Weights of a small image-text matching model: 3.79M parameters, fusion encoder layers 8.
Rows from block 4 of the image encoder of a small image-text matching model, named by matrix and row number. Rows with one number belong to one channel. Each number is 128 + 32 x the weight over its row's rms, rounded and kept within 0 to 255. All counts start at 0. Numbers have three digits each.
Before each channel's rows are labels from the 100 images, of 14976, where the channel reaches its highest value: "place" is the part of the image that holds the peak. Only what is clearly more common there than usual is listed. The data: pictures of board games with random positions, seen at a slant.
# conv1: bottleneck pointwise conv (encoder.blocks.4.conv1.weight, 96x144x1x1), inputs 0-143
# conv2: growth 3x3 conv (encoder.blocks.4.conv2.weight, 24x96x3x3, transposed, each kernel summed), outputs 0-23

place: centre
conv1.34:096093128111144164117134133080152166190134115122126147129135102150078120062129090154129045129141098093049119160116110118100117145107075140115068161121105130109145143125149141105125109123106131119133139138141132145131108150149117106109132119218099123167067245142090114096121118117104128135149105151121127119107139095163123143255126133163111105143178176098174106162128132224171128129132134161107102108121176186188165117130155127144160
conv2.34:113111142119098123166114204069151111146107149201159102162136123099151110

place: centre
conv1.27:157122119135152137140241141127097114128120095137124120127130133117156158126148117109165091108129139135188105094109125182096191130164139177117128152161091136109072086130069152126154124084124087141080133146105122078115064086098126071179127155129115140094161127096110114092084134148148177111194151123120104092131122151137137166173118161161094121108178168131154164168134129173044110138166181123147149100031194150118182131100175150155134
conv2.27:066154099127145163135121150092155165111093160193099108104140096116136065

place: bottom centre
conv1.54:140115116145189093067128162072092119154063108139112078103158114100163122192196133125158105130139000173128137126131102134170089156123111122113122085117154190160138101083111137126134132103118115179138087127154120108219140098154136067105176117104124189156137160138111156163152146166132134138120128091123183122106167162104145108106176128176093134127096213146120160170145151127131156156079135122104086132174160096151133139170109138130135
conv2.54:075111086130098145100094144101134160126186165125165188085141103122171115

place: centre
conv1.29:148129121093121107198109143089112098088104159095127131145084108104132192085149123129148112124121099113124097128169117078114129103165114144205124094080150128105136168180194101127110115105118091231147121158122093111086091115153139089137138143072124097127121119095138119099146119109113136171124112237154132169099100100115133115139144121126115077149129107143127112180144173147153135064066172131132089088056077100192182131180121112100076
conv2.29:091134091103202149099135119105122137140086135122107109137136161190058100

place: centre
conv1.31:240049129140133135098138151108117125077084217090071158079132119224120109099168113127138128240108125156193145097140118113121110118146165132163138135167105119174118122066179124114159107134101121160138116129118087091082172066115120115146142128094082112151149113133126114148141145096129139115134170122143104105106153118126109140126106166071195138163100111129115147111185122161115150143138141146055156118136134127120114106109070153141094
conv2.31:114077129161094167091110125111165082081082171157109108098151111108090094

place: bottom centre; centre
conv1.50:195167181141134129151112098143087091190144188119225197141146069171156119168165093151080085178099126178064106085125121100206135174150122101142163109150156161096091136106116125169063112131106122135081159111183110133117140111179144092101096137151133190121133117070149098094147092142131129102091093131162119110129111105138110170112118089133120110111184177098138099154123152115123117122151130144114117078139161125131156106125100166146202
conv2.50:169111133114122137126095089102119099089115094117135113103135099129138013

place: centre
conv1.94:121076146088105117158198075122089090125086112093095101126108093133121160169140141102151121100050134113155136094185120143225137090097092109147148114191119119109190160116171119137076129123131144170199115106174074119122109158177158113060161146133148094149125143155157176117179160176093106110109109164162104132137146147097148120104133135131123099142118137073211115094110103140114109139184161187131158135105129099066138114073164135097121
conv2.94:105089088082134144096117139170118178115151110080180108109141165154188143

place: centre
conv1.12:130205087123105120089043137139072095075151109111135128110110147153127139099097125082146096111073142114136120146095161145109154135123080135138097062178136144116088168216131079135142153128165115135147147137113138137137087119200097130099082195142130168090094102182135156095158102109133122160103078131153100136150084152113125141087115135143051133055128091153114167126113172051175186089113127128133083113142127164117125150147132066146086
conv2.12:071110099155126096070109219111123089122126165148132101106147111145109145

place: bottom centre
conv1.60:099135137161084115128113134075205132159116080111120094101223110101144165127163111145168141070137110144124146134184116095123161080111186082112072149103113122149141143081078060110102158118181139092108082111126102116105067127135126095131129131168128157074107132095144098134123085103135148112148117107097223152099143110084116178129156154116118105134142065131134158154120112126080073115068117110101043144087112125182162156144163082133116
conv2.60:114132088101122097143102099092174087123125109110150120194056128100177114

place: centre
conv1.59:131255156157168126140140120084184169164132122207139116116144092122195125122129149117150099130093224127104091091090065070163130137081102105121080154112110178086094130167122158133107156172169123150178146121113181137139120122208164124125150119104143132105195145168106176093123116115142101158158120142134151107107173140134118141139143092107173156155147093156107180112087096130135123151131135148108097087124185125133122123128183155130104
conv2.59:122108136142171118107123178092113086096163103135125118106130128140141019